A small contrastive image-text model, trained from scratch.
Training: adamw at rate 0.0014, batches of 256.
Rows from block 4 of the image encoder of a small contrastive image-text model, named by matrix and row number. Rows with one number belong to one neuron. Each number is 128 + 32 x the weight over its row's rms, rounded and kept within 0 to 255. All counts start at 0. Numbers have three digits each. After the name is the row's rms in percent of the matrix's.
After each neuron's rows are labels from the 100 images, of 14848, where the neuron reaches its highest value: "responds to" is what is common among them; "place" is the part of the image that holds the peak. Only what is clearly more common there than usual is listed. The data: procedural textures in two colours, tilted and lit.
# fc1: MLP up (encoder.blocks.4.mlp.fc1.weight, 384x96), inputs 0-95
# fc2: MLP down (encoder.blocks.4.mlp.fc2.weight, 96x384, transposed), outputs 0-95

fc1.169 090:149163129178121107140162149156162109100076107107092127105113103141137126137149132108177124076132166100104138141120074218153150135178136160120121140041097135135123137131134145176163111100093115106111129131135095183119139128212152093132198146155106110125103115118142159094102154147043167215
fc2.169 092:139135139106183143127070164150145090078072103173093169123118161136123142144168094104111133085105126094101132133120121095092119128151125140138141156074127120070159145145210150130107167108126112147118142160137114163119126127145145151103109139113122115152177101104167139255118101134139100164
responds to: black; ground colour: black; pattern colour: black
place: top left

fc1.237 093:097125156116124130088178118120093100050101135073123179155124144213093119075206154166106152116146139131101186111086128152140104128151167165122119140123088164145115107137132108081149114133128162122160172145140100145161081123129112128122151136090184129113021125081107096100153135092077119173
fc2.237 078:152166115158126117119151147097116077083174074118107170159136094123133162120133169160151127153135143146175135111127109090117145065129115129188135141097114134155080118117168096149105155108109125119086066146179107190135126082091153138135081076112143129125185100107137180255155088156132105136
responds to: black; green; teal; ground colour: green
place: top left; middle left

fc1.183 097:139152134159151134145111144055151165123157117127123093147100174149082094137132128156090117141127116138168136179106123140060111178140154141119181145108115146182118153106189124136083120126134160116136117200129186067112128114139139065109090168150071087148072124085156169072182105134209145138
fc2.183 096:118142122064118159109134172168136109117086097113084120187119132123124119071185139139069067092166114101147125070172098088120154108083159077101118124111159156135143111118157168069125129169125129134156047149183164143138127093121058177150126127105108145145134170105172144151179095118190109143
responds to: spiral
place: centre

fc1.92 086:095174135136199128173131150174119092110115124104116213131117122159129118095149141172108148082151120117153163084115098141132119198189110229121117139101094172116150110103204113114192160126153154122189137124148154108155123172151167120144091122064153126115091099129114113123171125083102136151
fc2.92 086:172116075143150109138104162107063105097146054135129208139164138149112059157144155161106133134134121110078139128128107095151136080169116153151105177091130137109100120155151107108101136130099142125109129162134094186146163123152107136146162104145108128081155137112154157255116119103119104140
responds to: blue; ground colour: teal; speckled; furry
place: top left

fc1.7 089:088114118157128127114124146117139156147141136121124124121125199100115113095146155171088173108170105093157147141078144111052120144101153147052080107124112184144151129055171152150103154074106113096159111195099133054091155132148128134093118213143104128171118105152117176084136137138182142090
fc2.7 100:138106139136125143099101170120123081134074086137092172142149097111113081101178127146097112069137088096154115124170112096112164138133134098078207130153111182166166078098147140072103156169094123134145057166177184160130145151083067115158152148098091159132094129112094141167141119109189162141
responds to: spiral; purple; pattern colour: purple; veined
place: centre

fc1.143 108:056104132129136176134135085127199139127131128104139129134092189114146093117096162145128136116114149102144157093140094111104191090121104146094091097076111112110179138134174119085185107148105169075134178162125177138147121077150066136128158129078150131114137145113094185168179088090173150201
fc2.143 097:163105102120164146117088157099131125112090117106136194113120116131056101137229116177137072134138101126101115138190151061137186142132099140111125102105180113104129092177199086059154135189094101146120097137124170103129145137121105140150138110119111121154130135099116114220112123092157144114
responds to: white; cloudy; ground colour: white; pattern colour: white
place: top left

fc1.382 125:130130166138139133181182131147165089052034150128112100117110103122093105144084120119123167059147118071103143159114107149116185167117188177130126123100094133148156145103140161165071133111156121146141212115121110126135129124174123124046150184125107096082162141128124117141153114154174119167
fc2.382 134:124115080106146089130080132111122165179127101096131137156153151148191196121084111141092100168119069148164131131152137117127117112100093105154153118119169094092075139169119090110147165162108158094158126130134145141096133164032116118212117135134114180186187077126114130174162162127097134074
responds to: black; ground colour: black
place: bottom left

fc1.226 104:152146174074120090131156139158121181063125133145131190160143152094124182083112134108148161154144112192109132109065124142144097114171106122128100136095138143071113094153074076165119166092163125159187146135139119188160069141166126145140133112121184060072155139116140147152121151081151069122
fc2.226 102:139119107141130121122116167128111092097125083108064173130122132131095101115175119174111143154108116117134142143121113111079179098144112119118157126086113144099127119118187123113123162135086123125110113153136140159123112108115106149145161132127164117120147116099162143255142114120162134149
responds to: blue; ground colour: blue; furry
place: top left

fc1.157 108:131126116199114145106219064139133133148134105116046133124153125089154092132159141134112108137131088081135210149119144122156125142127160144142135068133145103193136139118139168144208125179063176095130171151109111139130143144191118073149183181110136135128112122142124085078142155132143127106
fc2.157 111:136139141161122154042156109140112082121109139122089195154138112103140034105151181137176086080141159128127144078155108061184175121126167132114185107188126165123169122136130130095157137136148125140100081146186174167141150120178078134134180140089128132103086165135108150141140112102121130163
responds to: rays
place: bottom left

fc1.55 102:105170123112136112102155137156163145128107097132120172119111167159033116148123121100041181135111096126087155130144120147117100112147131188150130146048089161093164064153137112138211086180118133115180191125128148143138070147160138087111172107118143116138132126093183109168104139104131126160
fc2.55 095:168106134164173112108108190150098096093151090148106177129139134125099095106174151157125129143129121106116161126112125063140127122178127121144107126117121163108118121146201057131083150140112128126120116169152107171118138117121107145132156111113098141107113122092148187255116122118143081128
responds to: black; ground colour: black; brown; pattern colour: black
place: top left

fc1.289 104:124186085156172095092130081143097112120172131156104166167092166153106067162094119146143118127111158109118255091097136140134115123108128234112121057102112171148133138118148137163147140127098130089101101129142105111118143095084142145073128176136176105153148118098091135144130130111099158107
fc2.289 105:144134080145100103134101183166162134113158077134102123090123109145126160145112110139067143131121121108082129126126111111113099102190137130175132103056088082137127186158101124173143142137087112148151136094128119122127115099149140111128148152184145162130105084168173104255090086163105114208
responds to: pattern colour: blue; pattern colour: purple; ground colour: red; ground colour: orange
place: middle right

fc1.280 101:095112180175153128142143074116144142117146157115101085119088148175104173115138172174145143139112154132187100128116118148057120084071074163147136061138136137123114129075138101145118098130171132153159232120132143124117100133162153070104137096120187087136113148126152090137162126124068167192
fc2.280 102:175114116176142134120101145038118067100111175119150153137151083089122157086149109128173087094166133135159143097125110104161212077138149104132126151153109144095109120137137102114092161073147126131105081170151130174123129118107095199109141124074124143124187129070126185208146117141164105137
responds to: white; rays; pink; ground colour: pink
place: centre

fc1.181 091:103096111084133129075116117111110167144123146127072123161132146133137139138137152137122156080092174119151105067071111120122133095145120131119155166118118168074164135052105134145140154086112112076149165155184130174094101146165099135173186105056075201114117095164116152098204094155127174137
fc2.181 098:121122091171125135166101166142113091094104068123109201105101148139070106139176117140096143111137119119146109118131101127075131120163128161118142120112122123071131148122173100110094147148136115137133163142114093175160155120113095144139131143123106139146138140110131139255121132125118114166
responds to: white; ground colour: white; purple; pattern colour: purple
place: top right; top centre

fc1.94 099:127149109176150148157154153114169145123144099080150177091108107223085158133183154151139117187134136108172091138107127201086141098090180167163209112145111118168101116127108144133160124084080096161156086186148153114156152068094129134165164128144107102128131088106140137103114111151166165137
fc2.94 094:182146105149127134163128144086166095137146069130151120097099100169073143100199125161085102141169128116157136115169089122106165108130154075165161125114125111169062130146163162065135098121078070136129074191128155105128103063070088160158115157151113148132110130089138149150167113156178083132
responds to: brown; pattern colour: brown; ground colour: brown
place: top right

fc1.209 098:117141151125148131159138111063122092130119122107099098083085174142149158093108152130087120113096185122224119146118130159036141116100097171092095104082114127108197141079158085140115180086151148088101190161126172125133171123131098098142098140073183126130175098153119126104172116126137137145
fc2.209 094:142116162230096138097142111075118110103128135121133193135177099093126156097152174193161099081148179164102081123087098107135142086167142116120178173132121151102119104126162088119102137102175106132095096145157085190166141086133117134124121070103136149077142111126127176165100095118130060147
responds to: rays; white; pattern colour: white; ground colour: white
place: centre

fc1.201 098:135096187103164119073137127178161135106142129103149106123088123070095185144110211160106078122163163121170086089175121116156107109143080119127123106124169186146152161031147077120177150106134082139131147188167190129171145145141123123143089130086173126087147142119138132143140112093130144145
fc2.201 103:139105108140130125110115156115103101114137112122098193112122109140088118126166140173114117157132117135114127127146115086107160064138118140127138133111130132098127121136184089097159147125078129153104129128115150188130136113130093176159145124099143112116195127113133138255117133130131107136
responds to: white; ground colour: white
place: top right

fc1.26 088:189130153094165114131134102098096107107137135103120111132145093117135186141152136087145164121122151116150119121100147194146112154147099107155090119093157167105129127116091064199147114030134122098132189124182096136137101156147148178114076152067164101082157068085133204158124121108119103092
fc2.26 099:119111116144136136141095191137118100089143116120042194106102139131098089132194120181111112125132114115128137107112137109068142099151128136141171125112102149120134122115149116124112130150100139141106100153129158172112136126101098174151163157120166108136140119127124137255117132121150126137
responds to: blue; pattern colour: blue
place: top left

fc1.38 089:075140176093124162093127111149119140154145187133151173123075120112083128074147189174095161138127147142123164070145100135137153073154130133154105122149149155169218181068164092139144103105142146112157163176120175140133103090183073125169101131119176144118132075103133156083120087106149158142
fc2.38 095:151146100145106158082144185129083112096137085106104191124122095125071103139183136175123123129150117124120117122149120080104161093153105145142142125080139111092112130162189087103171162149097121165153117131135174141150137142095094141143159119120158115122171100129143155255120123114135117129
responds to: white; ground colour: white; cloudy
place: top left

fc1.0 102:126130132152146121086174075175096157142110110137063142083106144147148096132165128150119114162112089115135216168154164091136160109111168134062179135161137138197151127118156216081179144133095134085111175140108096153125151118160056124129183141120143113114101134098113112130098195136120152092
fc2.0 099:104190149183127170119194153111140052129133108109098170142155149107123103094086183114168107119115170192168156080109118070152115144123146201143157152159040147092122098115111133124152159101155120145118096106197150187134119101164126117126139128104125114090110127106103131191106111079095111149
responds to: rays
place: top right

fc1.315 102:132155174115092127121167098133212120110076074084067094148164148197103126134113143154159116159094126106131113130118171115082158107102139149114176116061119119122091163120151117129239118204155122115111166138140133078115133104105156087124166171104109149158132137079105131108143185100100123142
fc2.315 110:123147169087109119152116158174156179147145039111091144086075117152076149132173174132117154165139140098144067108169174103119111101185145093172099085124156135178119150098099079126143065137081075152136091127176146073134108133156126108149080156102171127136117104134128098142126130103187161090
responds to: red; ground colour: red; orange; yellow
place: top right

fc1.300 095:114169165137144125082129095106104153109116085096140134132129174145021120134190131116056157150173115099173162156121146179115147158140139117144122095126136188145100189102123146071134130139077124173135140165109149076097090137115107100083086139113085053168097141085114143118129169110179105109
fc2.300 090:156135095110143169185102223107162125126092112152153140098116123125110071145197125127106112120129117136108119139130146131127178114148127133085092136086102093094152130157177117059086139139102041131137055158120175146113130125104076162135125132117116143145133189097140136205142072166160116188
responds to: spiral; rings; pattern colour: brown; ground colour: blue
place: centre

fc1.380 112:132115144138163110128191134106105108133125111122130140150102184151064100138121127185132148105121091107190187153098131158140121148097165184107177144132127185170152119050160107141155119112120105088129174146105147170143145173101184023131141148110184100121081073079117117121122112176113156128
fc2.380 111:189146125123101138154101133155157136100157102123136159109144091174071106169180099143126100105160110126058121143185139107129130127152100112160099074099134069109097136178118108139151106169126115146101112089072066143157127150112139191121129179156125144126165162117128134250093083108104089163
responds to: red; ground colour: red; pattern colour: red
place: bottom left

fc1.106 079:047140121188118159117177096082171197144113113113068166136096091134113144114113163147167175118118164111113132128111098168090110183117164121133101175074069117143120117140117138155192093139160154150099124132162121166170101058160076108088186168139135095112114124081130107146176130102133099140
fc2.106 083:136111126151152122135092204133125035126077115148123173152151174142134118130164132124105111134138122121130108120149135115134156085121114106108166150107096122079106113125156121074107170133152128121087096161133144160121129138051136208171118154115075171146194130119119139255136144167136134127
responds to: black; ground colour: black; pattern colour: green
place: top centre

fc1.85 114:122098129116142119161146130145115098110157139119070124115148174154125096144055141202095174165134140144114132125136135124102075150171174213077157131154054142162128099062137116145177107147147161097105139146091136172161161120162135053138114117174153082107109116112102090062117071095128139131
fc2.85 119:145080104157156104166095119106090137125150111110126133108126157137113106159124125165117098160118100064107105160160138153123162047123071061113079110102175091093108150124130123121135150121096120108112166116096103197111151100129099181135159117139163149144231121160159101246108143148114119132
responds to: red; rings; ground colour: red
place: top left